A small contrastive image-text model, trained from scratch.
Data: trained on seven-segment displays showing three digits, 97500 training examples, 31.0 epochs.
Rows from block 3 of the text encoder of a small contrastive image-text model, named by matrix and row number. Rows with one number within an expert belong to one neuron, the router's apart. Each number is 500 + 25 x the weight over its row's rms, rounded and kept within 0 to 999. All counts start at 0. Numbers have three digits each. After the name is the row's rms in percent of the matrix's.
After each expert's rows are labels from the 100 texts, of 14848, where the router gives the expert most weight on average: "fires on" is the input token at the peak. Only what is clearly more common there than usual is listed. The data: seven-segment displays showing three digits.
# router: router (text_encoder.blocks.3.mlp.router.weight, 16x256, trained with AdamW), inputs 172-255
# up: expert up (text_encoder.blocks.3.mlp.up, 16x128x256), inputs 172-255
# down: expert down (text_encoder.blocks.3.mlp.down, 16x256x128, transposed), outputs 172-255

# expert 12
router.12 085:504499487486531505423473535491544494526506495507458489506478464496486495434503474532554557505502467469504471461485477489556489441475533494499490513486501507527512449488454508528504504474520518465498495479478475516549476493449486497489496494563528470456
up.4 092:527501511474498477485504500463529494488530455501498485518501466555501518478478505505426475519458513465469506537461533485500557513536500493464524490451544462466550503527514501493531563509503536536494502542505449535537475484487486535535496512525519536501
down.4 109:467448515504504486521513469464504476511512489494494514516484539489529543465473462504530508508523530517526479479512503537470493499463521517456469505522516490541468491520544495461499544480479498520484504483480510508506509519463503505524517503518517532484
up.5 113:472510507515517474536500487512517486499467469474452518486534450456482520518467485525549469525503474501484471492518472485507473478473497519499480519507535488504476490500499458482497540453469513488502523498492521549490503499480482495465506514496568510451
down.5 110:509432545483499480469511495544480536507526519525501454515465498536510530528511496464527512497453528470552550541483497512470522490513478456497484536477501487496525514503478517481518482475503494512472498473483473469500486466476519540495501520529458519529
up.6 097:522511482507525467539521456504515489512468513505514460490481522479512500528480534468508463482504484518485528512532509494509443507499450526469467528503530509535449485469469516507523498486505500496524489521484520511481519521524532523458494468467521524470
down.6 103:507520471500486498499486505476507492502505553434527534485547512531539528507496480489545516485507498492492482427533479515437535486496520515525544512494498534518518494497488577513495483483491491502525513442454537558498471510478490456458459504510498438504
up.7 103:505511517490527502440532506496502458496511487509479466489488556534501496487516502485545475511463540511494545513529502456456525474499472512520515486511479522544481482483496466475485515510506516505508490475542486509494442497507458457448539486508521429515
down.7 106:467469501490501492523498535515476490530496527508474542508510491508503484502509521539479515514491535527449481517500455501480497475485484493551527547478482508506488490481482550501523526505490475495516535447495486470503512492515462467486500519467541526518
fires on: "081"

# expert 15
router.15 098:499480480561477512483488495494508496512494488458512493500485490516486477482468509465537465501522518503509465523533536483510495496528484521506523457531523519505490476524556515525505492524514530510517493552500538519477537448493529507501494461488511484443
up.4 111:455502506455483518508485468491493473510505548493521455515517518472511530502500461518495490507514491490403489486491488522527514520488467505474508538518490516514535498514515527522468497487541498516521425511464460521468482498480500499482476543483460510517
down.4 112:497458484486514472484509530454501484511509499498508531518485551528508530469512467476457486491496511513509527457523521510489497545478491506498545508492497496533543495498480493462497535484443490504438470515491495453532501493522481519497495515451452530523
up.5 110:506527574502490535486451504433542492504477538462508514481483491529487517466517546523520522522537532509507513523514546478480520490491504464509526494496496534476485471490510530516495479481487530496455517493491491521509507522484530551504529493514481501535
down.5 102:482494461478472535467501481436508517487483472490528545524487518551552485494532527528495485507478536540449480530511509463497445538499478467523515484507479498516500475540457505539485520527502501514502542480505472508515517476503492528528455510475509537527
up.6 097:492497476528528505503557495480479508481504489532504476524520505479500484485440495488479416511521488523506572476477480539499529471527521465515501528489520484512529524517520472523531518507524518519534537524543476508534490492533497521467547486465512538532
down.6 095:465508529456487529520507512514505504506483526504543467534473539586475524505521500475495482527504483466516531517541480492521508528529507486491502438518513500476526518465502489484508481482482485523463505512526546558536525529551501510460499549513502545475
up.7 090:511493504513525486488471496488505447503460482496544545529516468550494480475476534497481540528491446485490452509509527505506496517455513508509473531489547494506482506471477492507512499505510495503492474507478477520529517536478464507444505480552514530484
down.7 099:525468508502493519499521478543534558511516505495477524527508508509476512472488505515502529476453524459493504520490512513520511514463469512533485515474482562480525509479496489482477459513515500516502499529497494465477518519495548473484494526527484488531
fires on: "."

# expert 4
router.4 070:474482469494474539467482537558535489515473520486489533485513447518508486489480496467537474480537528527523461484507502491506500507500493531522482478524503504493474485502543491526504492523477490511512470494538540435457474442516510487518511501524476484474
up.4 102:452496483501504493534467494502515552523547470516526538496495500500522522479536510483518476471500468515513468480465463513514511502520433471507492531494514470486533520480533514452508536492526471549484518544498510535552555503460525507507552523444486489482
down.4 105:515502501467507486482511536534524483455477538530453466492499465492475494519490528510478521541496503495519530480552536509517491489486484540497491502491544440530485517541499490490511514485492526467496506498458466468515478497544510472497497485568550488563
up.5 080:439484519531533542498544484490450478483505507518535505489465502523465512520484549471487516518585484484505540537496485513490504516453488501485487514533463493506525483504501489542461492487471526497511510511490484503513507437482490530492532529520496479517
down.5 091:556484520483543501533516436503482517520504492511516486492463491525524528496505523479556539494515546505497461526479479486519550476544495522506540509474533519493486504509522494494516513467489504504467508443533459448503465500494518490485483477469535528506
up.6 092:503424526511523467559522492491502491498494492501523475516490477472466523495512532476494470465508540522490470464514517525559521469507504487485545514524471529524497515489474480503513488567525521479473535496487472537483496462519498476501493460455501502490
down.6 097:466516524498527490515519515545554519470524518500504536533501530491481479499526454501496486458500471497519512487537500510506499485448499465481458488476537484510487492490498524494537472475504502537534496503529511516524531501485524528512536484500504493485
up.7 095:484488509505516492493521492501507498507509496502488552533514532503464530471504520515523532462448523522529476513523502480477499480484444502518499478504484482484502528516518513516517505491518490532529556487495519511452500470467512486500507523554477555519
down.7 095:493469477485501497532460514504512511564546485499517482504523530540550502535494528467513482492521503479522506458521542522522494508511531456469487557496562477508538536479470470495481498513511518472474453505520487520515487515501521505466519491552506500437
fires on: "<end>"

# expert 2
router.2 160:501553510477523513530553464472518491502513441538449516468534481496473484528517448524443479515456505539474528502479465500554451521540504507496495483472521506510506480481495517483502518489513475500497482525494507530491527512507497490461488538498489516516
up.4 096:493492484510511463513561491516485454508503495451534501438456512479539505480527483537504527505531509490528474484528441499523518492488512457475499514495534523464495522515537519490529475506523494481529462498523484520501491472485498497474454534509523499468
down.4 101:466454532483500487516507490487496484484464473499564505524474503506521511466488507479534512475495461503516495523495517512462507544529510523460475526466468498439492512506479497493498489502506523530481525484510467498477485546473499464542500529505513484499
up.5 106:526526473490471519490500494504506456498514519464518517470517527535498496494507496531492495526489482527516526549540505470531499431560537493458494473530548464513492478492530497513523522467507470517532532532439440539523480492496523494562512485520493526521
down.5 105:527524492554478501511493496499457543455495497495476475490473504441489509476491504488536445520551512483467507463504466519508496537483480501492488484529544528529469475501518479482520467509488500535539539483492469504497550453521515516506476491505527491474
up.6 117:494514512486506483525497485521483506484515477507484513453528513508483510491498514496506451477459533486508529526483489478520435520501480490446520512469509494526480481493487518468498509538499523501499512477512492529532496513493527515480484550465489484502
down.6 114:472456503490531495466513468477468533495472513496514536469453485491497475532479488502466506501505497518495535491498489529528518515504456478542540420508490443534529516510507514483532517472481490483489488497489513532513517510532515478509466538544503486507
up.7 099:499512511495498461447533539525537471492544527488512486455465470459473513497479506504481514492528506493526509491499533535503520485493494464503464492480479541487470532470492505441493528474498515483477553466503511514529502521488498486564509471425476519536
down.7 091:492493503489492524501495484513507479486499467494481537490505510498485503491498502509512512474448507539516480508525473521476479501533480532458518469540415494514522506487496509557487518512493500516504498536525527491512500481456523521511505492477478492488
fires on: "646"; "661"; "666"; "664"

# expert 6
router.6 114:474496537501491532536459539525465532493514503509494514494504520483516552491496521492513509519498454501476484456539478478473477495461533519527458511500495492505490548508488452469507487551493529505477514470531481519477469490494509495480517500544513507538
up.4 106:476475549501450499503441515478490512475512510451508498502517484521534522449441527493514483516480528523483479548485500458536486471464501501498544491457510505516552541490470532519533492534488530526473512511479476492463461536521532531508504520503485471499
down.4 103:474536480480522456471570498506503487510501508497528521472491506479485490485483506497528523499488499532508516463536493541447469491486515501492449489465472484486467525456540481467475503456487481506522515486502506519494491525505491523464473480542464450486
up.5 105:534459516513489492505465570496527526492482480483516529515495530525526500544482552513523495522462486532511479495514478490486502550475505544471480499566485487503522517475497450520435487541514511448516504477526511467553518532518446487486521509530498488502
down.5 105:495492484522506499492518479495468487524484541508477494496508515498498517470494469475508477514512502540472537549523477514491492496473440530496527539483506468484494456517509545510477531512499457524533516539506478548525542532458532469516457498556499495446
up.6 089:532458528426509461479514503491489503478500474542507497515517533505522516511476538500503450482481532541479505465547510503491501530470511487492494502476523474501500523488543485520536549509489502517489497486529488475580547517489537506545469516523496514480
down.6 085:458507466489480508482495462514500495502534481480472480454480519490506481523468511485471471523540484534469525528467508508507532512427535465485488547476519506478539530496461487499491507532498516507479502513482544475511515492487487490489543517480554501508
up.7 100:529501525511527466535501475535490512479497499474518526484491504531481481486453517498471521491459450494478499521510524513495460487494508468484487491455486499537481449478524509522520531527499543498443467557469496502533483499497496512516471478514494514507
down.7 092:493500443487493486499511476498510471497514467570497541499543452498517485478492469495528534494489504511491452497519507499497513512499509500468535495488462507501483520535489516516487496491505472517517543475521558496547517490510500486466465506490521491491
fires on: "148"; "110"; "120"; "126"

# expert 7
router.7 071:497475481546482525481467510511527507481472508496503495468514533534519496477481507548520474497519490500546497505515545525526465519484492500502549506522511524494464502520467485535517511514521519537500486520537481497488493509585534471481518507456515511467
up.4 114:513474466521479517450471485505537481474464526543510486529477452503530491487510493513522507520525502495487476458418474541468477465505492518513504486513512510540509512518515514472515525536473519497495545501534540501501489494522515462519503479491523527461
down.4 104:496503507533472516459484510514456486531535487504539477458482544488525535502557490454491477498543483503476468535514521507490499527463524517496506486483520460545516517494478548495520509482508515508496502499492468491474488489486504509535485509490516506522
up.5 107:526455514535495472533453508491462529476478500466469518524530460516512536485462518524513505512505559509494524499486513501524487493480444482510438496488505485470447480480516519460470487547487513526509507497483553501506539543547521502542514494502535475486
down.5 104:505496483458502533499509493524459475521493512527530497453487475504483470507478476518504498501485493462528532504490497435486491495522450521507504498482512517477455507435471517485487472480461487490542513445517515536549514509517513510497491510465481450533
up.6 105:456530456478493572533531442461503498503508500519464507506554466511464518527516496544491499484497502537474573526497507490510490502489498502504476475509500519541525474489494521502505512472529456492477464489474528490487471499490505470484504525500513515505
down.6 101:533516523524489503489485527519471466517498488529512519501522488489537493484479492481520492513454487495472497487517487531496499503542474521502510457477504492468463484464509497454532515472513528522516501510469495509547508527448517486519516471527519498472
up.7 111:521494490517506524474541472490518522470461494475464480489511528512532510506520509464526499509500516508497477499470466483501510536479499463481520515491502480483443480480497471526533492451519538503496498495491477464513490546494496502475484482459484499496
down.7 111:494482518501481493528507530534505512531514441485519518521500511522473500520463468482484501466460549486512554478437495519455504478524486492488468503436523533531466495529493510512539490530498481506504517487479500486489471484491473495519516516523448497507
fires on: "<end>"; "441"; "744"; "484"

# expert 0
router.0 065:520482502512478469426502509525522475487500508478506489518485504525465531459485507461564484475509469500509466506477532503519508474498450472506518461517488527477480520532475504526524514455526488542490499545474484512480524514518534511483529501474519488467
up.4 094:562524524577456522549518531461475496490481478439511528516516490521490499502509515505463504468524514510519528485532500506524475483518516505481502528504545452488504518459512486490504471531501465493504483529505509455547504520482549535456492503511535507480
down.4 097:499500523495519526509512480506450524528485506523492495493486497488511533499465479487539544496517519467507507501526476490473484503503507488426535511524501483472541491549527512476434511515487528519534477492472497545491513486506479509515472566506497493513
up.5 106:465502501519482477508455486503521506505527426538447518501510514566476500513465488514509500508523511500525455479564474479456497498530511469464519496502501481486496518508497484526483493456479488487502466482501513462507509516477537528482505486497522539521
down.5 105:529515514488509464490456518473515517498480508516479494505550543493493460455490472503527496524492507475438489515511456515451460484474469534458473498507505522512478540495516502471438523485509482499508489500468513496517509495514468498526448541537458532530
up.6 097:508494518475522497498494502487527512497510506479502526472524480524487556518509454531496495541507522463493524492447530528452528516483529494479480524512490491480512488461509471461549501483446502477459496492533472481497481489529486514488578537515503569483
down.6 091:495506485453520482476558464504522514485506502549508549534514495499507542502502498492499463490533478551502505488526505510507493502484505517480459454532482538438527508524520510451441506477484533492501507501486487501526500477468551512521521502483535471490
up.7 104:521499526521499484503497527518511515494483460490557541486460464510481516524491480517497448507452523499473496507517486466478548510500486531499534506492513515527530516483462467514521493555439500474511536506522495520506519492496504522497511559503521503549
down.7 106:468481512504520466498496441535530521572539522475524480465510549479469499465485530484476501495476513476543496506496503514522491487510502473465483528496453490506493505502501520528480453489533517515485500486486501541512501471536529516479492499475487530514
fires on: "765"; "365"; "385"; "390"

# expert 13
router.13 084:539484515523496460497467516481463496466479530453486475528475472517498522480509510480509511499505484511524500484513559551485465516453504507484493497466476503495465517539517525506503476526530484506477498475490505482515479525533489509521513477489480472534
up.4 095:469450514499492460500505459553476481469501519481508513490495538501488562510454470457470504516485501517483497496504512512485482504444484476513454459474506525495534467512504523485534524511485504465488474491489541503530474551499494493522490487520500524523
down.4 095:498480486494483471449508473507486496535507502471513499503493503500510510555511487455526499523497477515472522543492493480496488482480501547525525497503446480487467534482470451539501487522454502528446521519480535494515513506501515515515502486493497497488
up.5 098:461496472460491464445475533488489479475486495539490477548456510487526519513505524489503482481489517486536503529502516469501510519483502476496502486540480494477463517483472549494518492532472525493449507484508501515463481506495572524466510532505500472530
down.5 094:494514542494484517523476500459490496464504511487555528496486468529466500505497462471455495544537479498521525479503542505503471460517463496507500520479454529504464488506480528501546492490478484467470516484516491514507507500490560522503494475508484523496
up.6 083:504527471514514519489482504524500546510481514501491458480491571530555507498474499513466506493486531552489508497517465504541469492521482489470488518520517498473508482438548507456519525516529540495512496504468514496497459526502470488503497502487531474511
down.6 093:465473504485499445473529522493500432482492482506498474489526508479508500532519541462517503514487498486471503516518504531536464475463532472519483472497477495495477542490488463523461522497486501476508543499529517532476494548525437507518546482464473527531
up.7 097:521512507467517522536485485518481527492494559529500522514483538457535514532503473480447478510456523535497534503473520513498502535494466502505487496477503525469543513491496538519498513507479502459491498559553508502508446506413484475476471503533540498464
down.7 093:525494487499498480478501506496539488490514476453466486534476456507474500445496495498539535508549491555500491515498481567522480509473574526458467478490469470552474513501498488464485493511506494447491505466484484480498541475549457475488485535496484520495
fires on: "50"; "550"; "180"; "360"

# expert 9
router.9 145:521547539536459493563510488485526517500489484547493525473536505502492461536513488513502501492514516508499481466509511509474517472492496504477490522519523484502496521446544497509471495506516477465539520466468494476488518523531470519524506468489482513522
up.4 108:500516522477456523484504540500472523483506466486513511494543532523478484494548445493505528500498499501517484526490498523543538505452491501520469482491478480508533506456512531473497533576477506441497495546524460500519530511513529476489518492525524473505
down.4 109:455493475511491509517483491511519534459499501512489516474469459521461461443558514511535497500510517480513459457503513506504508478513549509521463522493552460503451491503491474484482530498538475519496469505534459477479487518528501479477475489477485498519
up.5 108:503527474521489512500461550501460489463487521491502509518523515496514477504523497482452518547526495514466519492528527541488481509498519486473479513525477511506509523454564517511475511514532511448536489476503470490528512521510477482537496503475493514465
down.5 113:470485512534512521519520452484507518530480497484498464500471477512516474511463476463483499510505426494523451502478466496517481473549513488527505496477534484455488507529529479495551451554530497525470511534512496494490502451485521501458557478551514501522
up.6 099:485473476497478506511514525528521521464497478502509467540455482502478446472487517484496478480479511562494528484469506502519451505529504485494528506513517485494428530480472497493520528514506506559464467524523490471534513540545499484500516527466524509487
down.6 095:486503518511496508478477462490512455506507500484461525470521525545494525536511476488503499497485480531553491466487508514480556478488461532511471478479502439490501485470454500499525504511513501497518490492487546542499449482513468492516482529484506492499
up.7 089:536508506513536488466485475499468532485491526457513485497486495474477517540493481478479512508523498482475524522482535520559525504524456505494457487493530516542480517475493522501474487525462537498467509564520502442519488525481494501542471471521492501481
down.7 089:499537507472532513502501494502481515525489462537522486478510502515447471483473536472490493451538503479468508545500481433520476476498510533505476481478523418548497555517470530537516484501500545502518504484506529508456527484524530489500494518499455492551
fires on: "033"; "733"; "533"; "932"

# expert 3
router.3 147:512459463464527483497506488466492521492501510475535510529483517517526495550541556520470493533532520510461518528499489517514457542469494469470497502502493523507559535504475488485458482515443524472532490507486499475492482495521474485504480535479495486536
up.4 099:509515514515473493535483504481483528439531486520508474540502460522499501516484467485511480493512531523489475513451478524522464478500464492500487537456482505494516471474490490509483490494501524534523495500511530480470534485477500482486436494492543527474
down.4 099:490481471485502543523521469500481517558499513518519498484490517519543492474509501502469459493529526458499512500539517501482482504477504504551561540540514494485492494497501489480476458469528493439473553519526487457547476507504485485485560480494477518496
up.5 104:537464508475467477490537504512471476492484483508505516507455529499456528522539490501462501485464514512505505516492495503493452488432502510504470486502504540492513525494507498492487502487468529510520477548522470534477481442528459516502457479519531514524
down.5 112:542498486505551495523494517487527542508532529510491526555512476494519448512492495486520498512487449508444535470512497550525525509535449479505494471479510519475524463486499503497509490517494490499506507483493503512442513527500498492506479495486500471548
up.6 094:497527555503452480535468512520489524514465493486507491498529499504474524509466516495489467446513519558531504476566472471519494461504565542545487495516503468482463518486491498526506507501504542454458492505513482534537462532509477480526499476481527523487
down.6 092:513480475498523477474526532501495465442503509483490495501505543541525478520509529499511506530509495533463549500457502531534506514493470494522482494509469536524501447471508501518458555483502501483507512516498469496516531478487520458517506507505511495483
up.7 073:531522502511498485510498482500465475488478497523460452458486515495503513522485507500482514471476476499484524514458485536486499516476510515521495498472516510468519505470521518526574460559529529511484490498517495524521524483522466469554464523526472511557
down.7 071:525499477473493567472474477538468488474493506515497456493501506502516486510528527506527459508549487507490498483522474496495505488510495506500484452501494551493478509538461517523512500494502533494522494528519533482452461545449502517528513470459505486501
fires on: "9"; "1"; "4"

# expert 5
router.5 058:537479471483509477503473510542501470490466485493467484478458562487475491467477498464516508516511502498568442511525469549456496520498472473491503525500504506522470490522512508478462489484493506535485499527481480517505497513514497475489540480497492451436
up.4 063:486504448543458490538480507476482494540534516477514538521441493544491479507490448519505462514528471528475498500499517515456492490544513539512517484468507506508510517502536497509508543475498505509495508548543481492497499431466482469465493501468518502572
down.4 067:524479501497484497491490522502473481498473470523506547516514482506506494498526484476503523530511449469504510501488534506504518506502463487497520510514528486516483504562510513515512478494520502486515436506514486529490522508528517474537498446498490534520
up.5 074:515515531541491503506518497493494515449500480466502478516501522492472536503494491523482502509484471492495523506515489535493512497513491501500482528540521517511507522496532542485534490533505540506524500516442553503539506483481503545531479510548537477473
down.5 079:518480472520524501421508459499476497493427510566508503496489497499515507490496487492510483490474508549502498508503502511486489502452491516530470512478467489514493545527507491510491544505494503497503504528499504552523464494503518460505465516518504517554
up.6 104:490501506492478540463521518536484472520484513529520550490496475500481539493493470498526475509515433535508508507496507489519480512522528518500507496511478517470534534518492513557527500507493503496539481506503506510503561466474511505435475542526520517527
down.6 107:514494494478525509499465489471476515524492529471496497527534499465484515496499477521454498523480508530557491468474493485527514543534459461484529497519550481462517535507549537516527522464513489527467493542498543512475530510574479493504527502515468523506
up.7 101:460552487552481518521477500509506512498500490466509511504537539485493523483489427465473530530499503458474500512526490481516530451529519511560511501493474521460469490472548494526552532466494479468478513533485491514480490515523526518421514481493521538474
down.7 112:497510541510484479505531467492511496490513451526469515527500513491498512472449451505511516497537524496482497510492543497526522495544510475439479521502526508468550510523483520510539490478498535532485500474459482516527504448502466529469477478484495472516
fires on: "."; "340"

# expert 8
router.8 087:486456538505531510477510466495508478515478482495531505509486491479491490511466495553489464516551537474513516505489522479486502493511525528512543485536535443470468532513458500505540526489523529552506568510497533531500499485499497479505511513512501485512
up.4 099:488464488486521498541504498517534479555480526515457518498537535530490482505454528520480512495489466485529501500483509501477467541457517476499480478491462521509509505519499447513546484492492554540489498467489507488552463472490526542465510453495494544521
down.4 098:541455487549530485497532437496487495460502447467478473491524518501495506526503496495487536528480501485499502513481546517540481498458489536516481575465535488495499508507471534482530477510533500515469484512504540507497513497467435530509507523508477463533
up.5 109:492490519504509447473494525485504463483520501519501453506495532502499524493512490507526522509503535547492453478571504506508485499503504507522481506507528472467478502513499474536474506498507537486501511487431513513497479453531459487470494527475473465507
down.5 107:507487499521490531500537528471496482526464524543483544485466501538461477499498487476484488487480477496514496506495493500512502490488515507465489454520505501514480480488520516501475515463483523514476471500552495524454513500539491495502493453530527538549
up.6 099:490486449530442524497530491481501475504515496517486514508513536493485488498497518506480493469496489557494499467468488520515526495484538487522473531520496500475519497502499503538478493549458496477536508533474525526543522514500448552464507538509505542551
down.6 101:469542495541518506525494480507453513484496493527509455503491465520460525487550570491467469522496530462528520509465507517521500492503490465526517490451495492504477517505525487508476504475559506513516471448460493484521497513461478458484495510496493504485
up.7 078:490532493466516509489485494507494458493496444498493510531483464529494484503475495504511486500452491494495493473518472475499495498505504514527508478458485500471511534455534481493515477485520507524515485488476483532544466512512511504470516532529473507499
down.7 089:537512479530505538486488476502477476472501482474527522494490475492470494459474533445529512544502492532500493501472475468515529486510531507483542517529516526550527499531498486506539505530522491540507473515533510501472514500538505517475524486495506494495
fires on: "389"; "989"

# expert 1
router.1 048:492514466521494507500496495450514526540502527459503492501510502527453519496474515505537478491466512476491497466455542523556498511484480474522528443464505461487468481515464509498535514477504513550533534524529522510520491509502491472505466494522535507482
up.4 079:490478468520521501536479475481498491484482496474481549503465468502456495515494514522513503521505501511516527507536453490461496485479520513446532494503500477523512482456463491457558520495480538509522502507493470541527497474492510487504496494527544478495
down.4 085:510484505502480511481533477519523512494455516501497478509489509521487458502501512501496469494507522522505527531476515504542491538490488518510491465448529520493452496536476467493511503478491482479504486542516499507457481512496490498470543511484468479451
up.5 102:519474494476505473548516443473465490460519533457442457505500493505498541509552510538456514520521531523516527506502502512503511532485473497526502524495488466488540552490479479500472541509476512492494523514520506456475477461473484480518551503492472488540
down.5 102:545492508531481474518489468494513498542513522506521500493490479433466511468522514517464465476534485517539511495519490501540502489472492451543481492495515498530507497489470492525498485527486469503493501438512477498475561549495502531498526524441539494529
up.6 095:505484522497515507461479489432466473463528506524482525517491493515540501489508498467505499487507508515521465532508504480480468477491487528482502552459463509482497456527528490512521503511478513495493497498493471495526447530488504480513513467448474536481
down.6 099:523554495518502490459568530536530492547503446509492508504472515476480452487537462503503455546525494536460507490482515565522454465510534461519520548520489454532490492513476513487491511500537499490494504484460468479490523537534466484499488517526505547488
up.7 105:518453525521516471435520485509494517507482542487499446533518524494525479467511485500523438481484491524480471507509515474513476487536439508524509549492511488541508495524489483508491519529505525485510517526483480502538501499498470503502503461515486513495
down.7 107:534547477553466512508457491481506484502436531495521487514504510518461497500470482494500466521509510512472518507484518509488557513513499563477498454499509501468528512492516494515457537536527488479494483478490546510511502525486534509505471513473462536547
fires on: "<end>"; "169"; "962"

# expert 10
router.10 060:514482522557468497518501470475517493516454517446495503470474489533482490492496504478551533500544477490500484465497504521553496483494553477520569511469527489514468445525472511505511478488508538531500484492516487544487492529547531485518476471489523504480
up.4 102:516474477537478447462524448511522509502521488513507523492498516449471491448495541540496557512517554498528466500537543514503486523479457456492510499523516512523489520529438517515485487461514495498488519520494486494511522481459533498508491494474522505516
down.4 096:543492505539517557537498504493475458501497498489482503514511515498478457503478496500490490483514482456524520490448516490510545507514474516470519489479498533515501511510525546526456454508489505534526517475494521443482509459497506508500496498495487497491
up.5 104:512484488463484502482507526487545481521514475526529527438481506474489492558517509525514549537530513531497511488453559493522441511494507482532473500515493537508529483518546528472557484484475542499475505482505503523522535474523471497528474453517483482511
down.5 108:548496469497495535487496528521529484484519469536525499517490504490542493515537428485543504552464499470571534467498485475486552502527529483493494521500486525543494528476467533484494420503507523542518506499512547487486482472476521464499509501553501470498
up.6 084:498469444501508484458509501480495514479455471534504479533502501439474519503492472474543498483506573492505524530532467499502482464501518515496502448540524533536549522544501492501488519486518473466501528575459468493501496472490480520511473513484515536482
down.6 078:500528521469471500457509500513479493542489543491527481500481468502523508509481476521518461507480483519445522523472528534472445527484477499556477517532504477510467549499504500490517534533529491483499478478504504499521468497529465454507520511517486494482
up.7 102:473472534471505530490488501532464496489455533519494491500504490424511532471486502517484483506503555484454512538503498514480505547433503515482496514531458507488468488455507522459483500468499479510491502456489535481477486457452505466496502512489490493500
down.7 096:467519531513431485525487483491512496520541501504536562533539505521483477493503520511560491482492483489475500522503479478487546497531484503561501458480547495479470464503509501549521538524483512514499472523492496478533493485522488497507505475525509504518
fires on: "961"; "460"; "465"

# expert 11
router.11 146:508506490462492488445477531488471469514534517498551496521501526460522503484496492507473517460470499484499515544474471480451552491535509486458491497501471508502535493510504516498509485486497493509482475489508504489559496505464494538507490481495497539488
up.4 087:533465527495484502518508492501455494546534488502492473474480475501488512455479530475553567428506467456528537549504480514510493481479511504526511498532509482480482538467507486490475525512502532487482493517512479523530510509461516499483459496492519510540
down.4 092:486472513464524475514531527516566524504469490492492534497523504521498503523489500484488458480521480479506464469508512511524501487490527513522538516485532472490522524529523527513457524455447550485556510509535512516545527493485475495516521487495498506475
up.5 095:526519563537482505544485510492505513495473485504498491508540477493504539481488508510533480534510525475505497466514534529505537490471503511552547533505472455488471513482478495505468485491511517513510524512511514517489520532488490496518489480520509476536
down.5 106:448512510575442524491521527473497485504488514462486511489490477526465482462492451509475495499531484515522451481500507481550506511524535441516544452522543514513502486557498535553489512506482503491462496506509482483501500469491519493524489509513513486492
up.6 102:479464479517505507454453480495494488460546540498474488557520450525530515522517534506518483504487479489502527531501513517530477479475485500519474494564520515481447484452500487510471510498508505528492451497508532493467458470495472511521493464500508482480
down.6 095:505517502503534517504531536471459486483482498494507473545498543510488495507520482510462466555519532521468520539539513503490508441537496488511516496468469491483506487540518497522493516561509486545489491444508509513508546523491502526484497459480553506532
up.7 095:492521523481528445529533531499519465507529488515452532510515491540499531503504537544544488494515467498541472515505522513503519534491506517506504523463512497493463545438561488505491516515480482492490524533507518501465460498545498525476499486505530455537
down.7 093:471478501480509520478474459484510513530496502495519499494472541476535462530447531521501469500519528483472474497539494474497500498525518499511538488454500478473495540491463540475551457507490515479504493452513486507509491486473470496494530478481510480476
fires on: "777"; "077"; "737"

# expert 14
router.14 055:488450456549520521465507447477517502489463534467471484528494497489478498488490526481530503486464469503527461514456503519512527492523478491501540503471498495543458475551479512475563516505510492563504504527524510473477550520456499496466491488532542525505
up.4 110:481497524558493515533496447460489510478487493479462475466538506505513551566499511498475470489505502497491538498468460516534519521544502530456488487511528499495514498497511486541513512507507526535527508496516536504508497509518551477450524526490574521467
down.4 107:512512447514501494484464504516507511465467463505512515491524499528456499467507496511485485481498479527510538496525481504499484504463529479510550509497505516490490489528540532509514531473480523475513500507518525541507484515507480522464498487481512518528
up.5 071:534472481541506468551497525508509514490541497506452534520520522512484531490506440526489485490498532492507515511533499522534541468482528483492509535463478499521540514485517512498528503491492500499513485519474464485496518501471536547491524560504534524512
down.5 076:483501501485467482494506475489480481494439523489464474522478506489500478500499525536464493499483510489492483502501488523516489519509485499513519534477524489520437491534498505484495518474498504518544521502471485545527464492486418528489475502522511484492
up.6 106:556474488511499520542514539491515502488458535492473499490522482472485512489501545518466539514488481498517524485476507488503505481534486485487521479469484494518495514530570502509469490498529503511508494497509527498487522538458514496498504509499549487499
down.6 096:519527512510483495510488474515497493496489500499526446531450507508531513504519513491527479497509492571484496480513503482506494500489498507483489483465570521518488538485482550516481469532494513529480457534535515514503518480533504535455484524483498505548
up.7 100:468494492488493500506511509464493454496495508484531523557489474484507499485494479529517467495529508519497503509472499522514518474472528528512478500489528494496524497535503512480519508487459483507490558511481512490508515519530465483551515494489469531463
down.7 102:490489481463563464492461508513503509518509510496538504489438502533461508461509473524495422480516456490508521513533505494482465505483498457553488490538482505534491518437492519487500540516508507520527497477515530472524505536500489555492543515487510509479
fires on: "368"; "786"; "911"; "366"